{"model": "image classifier", "dataset": "pictures of board games with random positions, seen at a slant", "train_examples": 48750, "image_size": 64, "crop_scale_min": 1, "horizontal_flip": true, "rotation_deg": 10, "targets": ["game", "more pieces"], "num_classes": [6, 3], "arch": "resnet_bottleneck", "norm": "batchnorm", "hidden_act": "prelu", "depths": [2, 2, 3, 2], "kernel_size": 3, "stem": "single", "avg_pool_shortcut": false, "widths": [192, 288, 432, 640], "mixing": "cutmix", "label_smoothing": 0.2, "loss": "cross_entropy", "init": "trunc_normal_002", "residual_init": "none", "optimizer": "soap", "beta2": 0.99, "learning_rate": 0.0028, "beta1": 0.9, "shampoo_beta": 0.99, "eps": 1e-08, "precondition_frequency": 50, "max_precond_dim": 512, "merge_dims": true, "one_sided": false, "adamw_lr_other_params": 0.0017, "cautious_weight_decay": true, "sam_rho": 0.1, "max_steps": 3600, "batch_size": 256, "epochs": 18.9, "lr_schedule": "wsd_sqrt", "decay_fraction": 0.4, "final_lr_fraction": 0.01, "warmup_steps": 70, "weight_decay": 0.4, "adamw_weight_decay_other_params": 0.01}
Rows from block 5 of a small image classifier, named by matrix and row number. Rows with one number belong to one channel. Each number is 500 + 25 x the weight over its row's rms, rounded and kept within 0 to 999. All counts start at 0. Numbers have three digits each.
After each channel's rows are labels from the 100 images, of 14848, where the channel reaches its highest value: "responds to" is what is common among them. Only what is clearly more common there than usual is listed. The data: pictures of board games with random positions, seen at a slant. In brackets: how many of the 100, against the usual share in percent.
# convs1: 3x3 conv (model.blocks.5.convs.1.weight, 104x104x3x3, each kernel summed), inputs 0-51
# convs2: expand pointwise conv (model.blocks.5.convs.2.weight, 432x104x1x1, transposed), outputs 0-61

convs1.6:475552523502499532504527485469526488447481514516466502522488516487499502505517510492561495499442516511476488506504469494504491488503507443486487498509457502
convs2.6:542508518475528485484499499457481490534490526518454478505543486496493503497505494538487486505524513536522483499490501506492535501503541543476499471507471535554554466507532521512486520466
responds to: second side has more (99 vs 45.5); stones on a line grid (91 vs 16.8); nearly full (81 vs 33.9)

convs1.37:537495546497470492492499510466529493470531495471464535482522521489504513502539474493517491505482499523504489524526500499515475496479501446463518531532476507
convs2.37:497493525503481509490501484513500515478471487506493529471543518509481482520473459553485475497488494493484494525467463502506479489475544543508546490525516463484488487508523512480512560548
responds to: second side has more (99 vs 45.5); nearly full (87 vs 33.9); stones on a line grid (78 vs 16.8)

convs1.85:490488492522511442499516511489490508478471518482502508425492501487478484496477468472495503443538503500524531527499480494536510545480484498496500513507485504
convs2.85:485522504486530514517531489500490473468497526509489518521497458511503486486496477501571526540510526490468466467504494480494478490492472507560542517543483526518496495525485474491463502543
responds to: noughts and crosses (80 vs 16.9); nearly full (64 vs 33.9)

convs1.22:489497473482516439484494568518503501505480518466509532501473465502465504518447471507523521448515495507491490501464475485478500500463526496535472519512513514
convs2.22:499492496501468511478521491492514514513495471533506476516491557535486512533500502522534502517496475483471459441498483501525494502490519489531486505507499452459515468506480534514481514551
responds to: first side has more (89 vs 44.1); noughts and crosses (74 vs 16.9); nearly full (70 vs 33.9)

convs1.73:503496474500455462496516504466462522475503526510458548487530516513562463474510512427473491519484479503529483459465476531474496491483508498455493510486485460
convs2.73:516506526513513454468495523469549503479490494535487548478505465561501498508500499559466511476505517473494497511501486501488501492505508492500526506505495506475470500538509495475486506481
responds to: digit grid (80 vs 16.4); nearly full (62 vs 33.9)

convs1.14:518502477512473504493482502488505491472458497490523475467483459497500466490491491446479525519486537507462509507506528525494536459512528572541487478509469505
convs2.14:484473463510476515508456528482511509535473497466526513484482505489480493568501543468481506500471533503480540472459478486530485470525535493460538517523473520465466493511523480529508463489
responds to: stones on a line grid (99 vs 16.8); first side has more (94 vs 44.1); nearly full (72 vs 33.9)

convs1.61:507495479479457460472457509504499487523469516515477483453473463498520471502485509466504566485505483505478466509485475482459533509475552486490496478501506506
convs2.61:514534506471516516537460514526455531469508500522512520504492536490492533505460485500494564508495481543466551512509498455544535465499486516503486510503501475497509510490483531480487512499
responds to: noughts and crosses (90 vs 16.9); nearly full (71 vs 33.9)

convs1.5:491507497436486485474517486491493493512481516481502485498526491504500496484492483494498530452505489512506486482527472487504508518501525480488506464469489480
convs2.5:463512495515479511513471516481521482510516478521494463503493498487486484455462492517519477528509502493547545511463466453454512473516489489486480455497512483448484484481507486450475476567
responds to: draughts (100 vs 16.6); first side has more (99 vs 44.1); nearly full (80 vs 33.9)

convs1.75:494527526489497497486497445539499546523510479478489476502453505481516522518514495489482526485503492506493479501496469496472514551521483471467496441523488498
convs2.75:507490528527478511535563495486545448491464496499498493522474508519542476470493526508489489472517504476470471503499486516506525494571466493514496474490496506495523557536428526503493486469
responds to: draughts (100 vs 16.6); first side has more (96 vs 44.1); nearly full (77 vs 33.9)

convs1.32:496512474508508521493490474445475503468486514505506536490507494494506498516530466483481468498507512498501484494492478507478490466461463479483503536479484481
convs2.32:562533477518533497504493481514519511471504521533498489542523476503488523505509543538476513508541484499491484506498484518484499470510503488544517506487451492509528480507483498511482507489
responds to: discs in an upright rack (100 vs 16.3); first side has more (82 vs 44.1)

convs1.10:457467509491509469534508472496538498510512500439445526474475542514511475506469515509516509510478453465542485516521538496505484505514496495559476511531520492
convs2.10:519475468529504470489511512517480499466445501494486508492515505472472476491464462493483522493503516506501523516508464479482461491492500495471492541525461450509534512495516476514472505517
responds to: discs in an upright rack (100 vs 16.3); first side has more (91 vs 44.1)

convs1.86:477509528484479533495542526502472472490478509497523497464510541565437478500525491515499533524479505511503481486520535561478535469455500469500496512461554469
convs2.86:488471542468503550506506483531485504468514506498467546506492513481510523484513469495488472457492484504464492522502468534484513500548513508519512458507533481492507487492531494534511499502
responds to: noughts and crosses (65 vs 16.9); nearly full (63 vs 33.9)

convs1.30:548436470443534486511471531514487530525462497467498481470482456530485457512523470513535482484471478503466504505507496509500489487473533480510531545504481526
convs2.30:516458460511473477528504484483482505467518544508501490496525481516491505526536479508500482488519516509528486527492481503469466510516498510531491441485515376505527507478486513486479517518
responds to: nearly full (74 vs 33.9); discs in an upright rack (36 vs 16.3); draughts (36 vs 16.6)

convs1.62:479458504531475492509478419467477466512527531441511467492496515500491544489532540533452512504465481474500480496509481517494483522495523529496503497482480514
convs2.62:540476526458488499514499461485543517467506474522500473501503470498496506483507553542521488489462446503500514554484513500486504502483477476525514482540457446474527469457492468564501501514
responds to: stones on a line grid (100 vs 16.8); first side has more (98 vs 44.1); nearly full (80 vs 33.9)

convs1.21:473499464482474498495562471490503469503472538514472482510547538533514493507463520514475473523501483443429499483535505504492527491515497526493521482493487494
convs2.21:491451498503511519515492544497524505526494495446506514481498485534489486485515495540502508494522492474518537523470487538517515500557525485489469529506514535501517466483541525475451503513
responds to: discs on a green board (89 vs 16.9); first side has more (89 vs 44.1); nearly full (74 vs 33.9)

convs1.43:500484476511505476486466505474511510482514465504518481521475530522483472491498467513525501492512524522487496502488479508474466515513497554518477503484458505
convs2.43:533502469489529509470508467539523502500486508513479504483542511505503505515553531429478498515541526454473503511504489490513516499509528502530459512505495437540544510482509505520460511455
responds to: first side has more (94 vs 44.1); discs in an upright rack (79 vs 16.3)

convs1.45:518503521518522447499465531497504505496502533528485520493483505530494546529465476532500535510539518571552506505461490493509483539491496483503495517497451500
convs2.45:504509517495479510466474467465502504462484471503495486506501463545487525509513492496528512564465511483514503482487474492517420515543520502515482477509487563502507484497546506500462499512
responds to: first side has more (97 vs 44.1); noughts and crosses (78 vs 16.9); nearly full (71 vs 33.9)

convs1.15:504516486461509505512502463507521478485514500521502460443466481540451482491438463540508514555469481502485489548522512493484525478479479503493528520511532529
convs2.15:550535477540483479517524500502513500478541524464509524455502500498495500508498509463456500481485508501491571473489511476490516490504539461492498521533488530502538506514488517552517460495
responds to: second side has more (75 vs 45.5); nearly full (71 vs 33.9); noughts and crosses (64 vs 16.9)

convs1.52:505475471520513493521471526513541525497532530498494531467496516503479516531478493500472520502524517477516508528511519465493442540486512545552445509482485507
convs2.52:494493542523508467480519577523530517512502494514477429501479516488505479474473474514505512518487503475485519490478488537476462500496514482474475471509545501482467485535489497493485520514
responds to: discs in an upright rack (100 vs 16.3); first side has more (96 vs 44.1)

convs1.89:512523529502508517494496475522527488497484477490529490500496486524507536507513497519498437551523497492509460520510479502481485481490487576536501460505509501
convs2.89:518526501508493470498530514518459489469495555476481490527465503510561500469511527495485547464548514519496536455593531476481480534462503521490492476498462500498534557496503509540507484510
responds to: second side has more (99 vs 45.5); nearly full (82 vs 33.9); digit grid (59 vs 16.4)

convs1.13:534503481496513504516485510527478514535463545449467497548453516498523502502519486522480485514491507500522490494480475496508531515479540516503443485502496474
convs2.13:513483482457510474528483501564538480477472476522484549530499517508504509537476492481507470504489508480491546519524508509524511442465504505480491511504501497465546510535529482552523494485
responds to: nearly full (90 vs 33.9); second side has more (80 vs 45.5); discs on a green board (50 vs 16.9)

convs1.36:538511484474474493516481480524549491523620484479513493511490488513523470445505506533450492532506481508493491532530522503527485493502504500552511509515497505
convs2.36:509456529525470472511540514503509527481538481511504486492487508474480520496470487486491504498517504523527525519514510502484457520518458498462512477502568486503485479518496525550505528502
responds to: discs in an upright rack (100 vs 16.3); first side has more (82 vs 44.1)

convs1.53:461508499469485488552502520512523512522481511517497520507491535528456494481514525488463482483495480526493518520545505521482470496500513494480525548517528487
convs2.53:465466452465519450480503516500517507495546464487501513504494516516521482503485508499488508448489487454472536439520525516515432524478517504497459487480539489507494527487509525539522494503
responds to: discs in an upright rack (100 vs 16.3); first side has more (100 vs 44.1)

convs1.95:469481477491482518509577498509438513475545481492515516513492447521491496510500481453513531510527515506517528488487544500490506501489496499535503517515493509
convs2.95:502512493484470473520537498501477530503534516537493485498516482510526497523495514484497500503507500520537487527486510461481476465503448450482478499475552527516543507504521528496517478542
responds to: discs in an upright rack (60 vs 16.3)

convs1.25:546508505502545537468458507516470502528542443503449495514462491501504515496550494510478504505524481462529556464508492508485495512526485530486495508512487506
convs2.25:465453481507530471486515497523471489514487540477493491569512464523534494526498476532474460479487447497517467539526496548510529510501498545501467511470491476482488520504459523518498480490
responds to: second side has more (100 vs 45.5); nearly full (84 vs 33.9); noughts and crosses (51 vs 16.9)

convs1.64:551475487496502501497476477462452480516471470499512450509481486472515476488494494482492523494482498522519506475475483485489529537469549516498497505501470525
convs2.64:469561474500512495454505464470493506470492536497496485493485498518509468531471515476528494544583489506483482498504484495517526529475516507545493485455469534457513517535499483484454484541
responds to: discs on a green board (100 vs 16.9); second side has more (93 vs 45.5); nearly full (83 vs 33.9)

convs1.94:497528485520529533521496461519496519490515434547489485553440499505461499481541539522504474507507533477532468522473482496506498472496478487478464520498492497
convs2.94:523506496522470502488502499455496471516525473503488461529507473456517458507512507480519474447497554541492478453527498511511470508506502526440483488504519499536546554500530445522481533519
responds to: second side has more (100 vs 45.5); nearly full (70 vs 33.9); noughts and crosses (60 vs 16.9)

convs1.98:468509540490530500496441497502446510498510512473476501510465513513501509511429504553493519530506499475500520494485521474497547542498503544475533475523490523
convs2.98:562487502487505470502497470424558503518511465525512459523469506517509498456574544458493507461500495501515495499481494483493437523530491513504558492546512483490499497496485530474521463470
responds to: draughts (86 vs 16.6); first side has more (85 vs 44.1); nearly full (76 vs 33.9)

convs1.77:486540488507531445484498511507480521497520469532491486457524462534517516536459457485508533523525526518516459488455484521488494502510482529512493499508528506
convs2.77:511491453480472505480502502473489507510506487491498521490473469506513478546527481478493506537503500451470510506501549518469496503510482479500523507496505506534534544501534554496520494538
responds to: first side has more (85 vs 44.1); discs in an upright rack (66 vs 16.3)

convs1.12:516517500505508516513434461525464490517495510471459477521495486492454478523515456503505514511512466502519488486490484511487464521475528535514494520496501546
convs2.12:507485464543531523531510510409561485512494539502519511519507493530525529517467499505489459491514528519511511540551552496480465460505459491511506480523457472516543502501552479510461496529
responds to: second side has more (97 vs 45.5); nearly full (85 vs 33.9); noughts and crosses (57 vs 16.9)

convs1.34:501529526513512515513484517466484488494524470476514492526492510523486504502550499502509505498433518526456491498495512502495500490493488450507491544516486505
convs2.34:437470498532520484489512461483470479467473552501505460501554506475513471517480534502469466527551498495469494462478519466488485519521482537507506490504549473518507522504518500457499522511
responds to: second side has more (100 vs 45.5); nearly full (82 vs 33.9); stones on a line grid (78 vs 16.8)

convs1.93:584502532492506509540496486490498486494502515509511526488497507501482477494538499507522512485506519515517508506503468490464513475503515509504516511490482515
convs2.93:484519518458508494502460494493515498517482541462507494488482478487471515471500509498495524522577481481492476485492473477501471503513530469483513502526461482539486544476549509486512561497
responds to: discs on a green board (100 vs 16.9); second side has more (99 vs 45.5); nearly full (81 vs 33.9)

convs1.78:469534502500504544524533498544487520535475487508507535519479481476484527538463522508479490571526508472533480479502461488473516481487470498492485478558517496
convs2.78:502529460474497507475510494473488500468486450468493529554495539569536466499469481518498500508507481502491496556517527553477513476475521507476503531517501517503476463511517528552477493528
responds to: second side has more (98 vs 45.5); nearly full (91 vs 33.9); noughts and crosses (56 vs 16.9)

convs1.100:489481490518513492500496554536501508492487557496510487495499460498508547519511527493507535463535475533534504571490481516545477513542475444493538507510521505
convs2.100:464504507504475487488498488531498545497488491516495479454498526475472488507459467443541501535541501455480465517480503508542499476448500495488470507501522450458443504517495501481450503491
responds to: first side has more (96 vs 44.1); nearly full (83 vs 33.9); digit grid (65 vs 16.4)

convs1.40:483525494512464534505481500510511471515483508478466512521471478552548468492462470516524519502515472522541496453497491516517525484504463541494482461496518471
convs2.40:461432493516569531495502481508479491472487523484523508488511519554526499497519482483519504478547512521493475537540574515519510525511451493499481494477469513480505534449500540485485487518
responds to: second side has more (96 vs 45.5); nearly full (83 vs 33.9); noughts and crosses (52 vs 16.9)

convs1.81:515544499464502478495474511500473491506477480486491521441479506477517428525496497502500498480516479514503496490475474478499509541485462489518496465498489532
convs2.81:416492473458488483498492542515461460461522486482471512490522483489510493491514509491484541500492523512540483491499502502504501461509490512462474507499484508508497547531465524443522516447
responds to: first side has more (98 vs 44.1); draughts (92 vs 16.6); nearly full (78 vs 33.9)

convs1.41:519494513479495489537473503490508458482513483515520505515525469540459530513475460448499512525479484495476493478514496527537519494479492535463479492545468460
convs2.41:496495469503467509502557471492514531460463523503506495486488537527505522487488492502494492527481476497529505484511467468507530475507527499543507501486506528547505479506504474523538504530
responds to: discs in an upright rack (100 vs 16.3); first side has more (86 vs 44.1)

convs1.70:510475459517476496514552482529505497524488513506487516508512504525544519505539507495513514503506474495513512501485484509501504476502469462529495538510500473
convs2.70:499503489490482557488534505507491516485526498512525511462562513551479478528535491465521472488458504472509496454447432517499504535466458521462475547502522504508512482460499450497478514541
responds to: nearly full (80 vs 33.9); draughts (66 vs 16.6)

convs1.79:530499511506489459521510533527530511496465517508466473505455489473487501538539469507463526481491480489506509484523475513443483546487494513496521507510537511
convs2.79:508451496513458497489502526506486499486519501503496499479513484462509465499462454524468465481546484430459483523493500479529505484496481462497505488501438524514519497498520564488519499436
responds to: discs in an upright rack (97 vs 16.3); first side has more (80 vs 44.1); nearly full (60 vs 33.9)

convs1.39:466524505520479482468504489456478517474532466462504489547496462510496535517489478474476494481508534519533505504475510448482497473517479510470520472494493580
convs2.39:497511478486499481510537509519492533512518491527466484502486497435514527482463515477464472447501488476458474504544530474500506480479535559503526459515518463466511508555540497534518507506
responds to: nearly full (62 vs 33.9)

convs1.49:456518513469527510444471546509505480489465496490507525514504510504514517500491541474494443522435498512454471476513478510513496494493500518525499477524484483
convs2.49:517478500477495533516488585493512478517472494538511518500489487523504487484530484492496485513563510439479485508476499490504497466502508507529515533544483485485475470507491468495504531491
responds to: noughts and crosses (95 vs 16.9)

convs1.101:515491493537493459520447532464486483492495498482502492513491515524486488506507491493497489506478488505496513488490462506449543478496508533492505500531509491
convs2.101:514480455524493534501518542481485516489510479517525466504479498468501475498542540531491522505505511459517489503477492482516468495494485495496515456515524474543507478528517521510533495507
responds to: discs in an upright rack (100 vs 16.3); first side has more (86 vs 44.1)

convs1.99:499497492506516536502534493536517532513594482485504514492476515502528504498513463521490508487516481526487526506492486559515518492504470489486464508517499494
convs2.99:520492480475505471474544492496542511476504498515541469515502518498490569532503522513513537507475502492463492505504528464541477508504507484473524480463454491557493504530494505471506502549
responds to: discs in an upright rack (100 vs 16.3); first side has more (88 vs 44.1)

convs1.102:499505535503529497482450492497541530511487484490464456478503480509491511507508512510536536511513481507490514493496502478515504472482499492503497502480503509
convs2.102:497482478514476494502492472493490528474497527478488483525519517510477485498466487455535499495522555504477507500476500501511485486468493507489509528506491501488541484503498514482515529555
responds to: second side has more (96 vs 45.5); nearly full (82 vs 33.9); stones on a line grid (81 vs 16.8)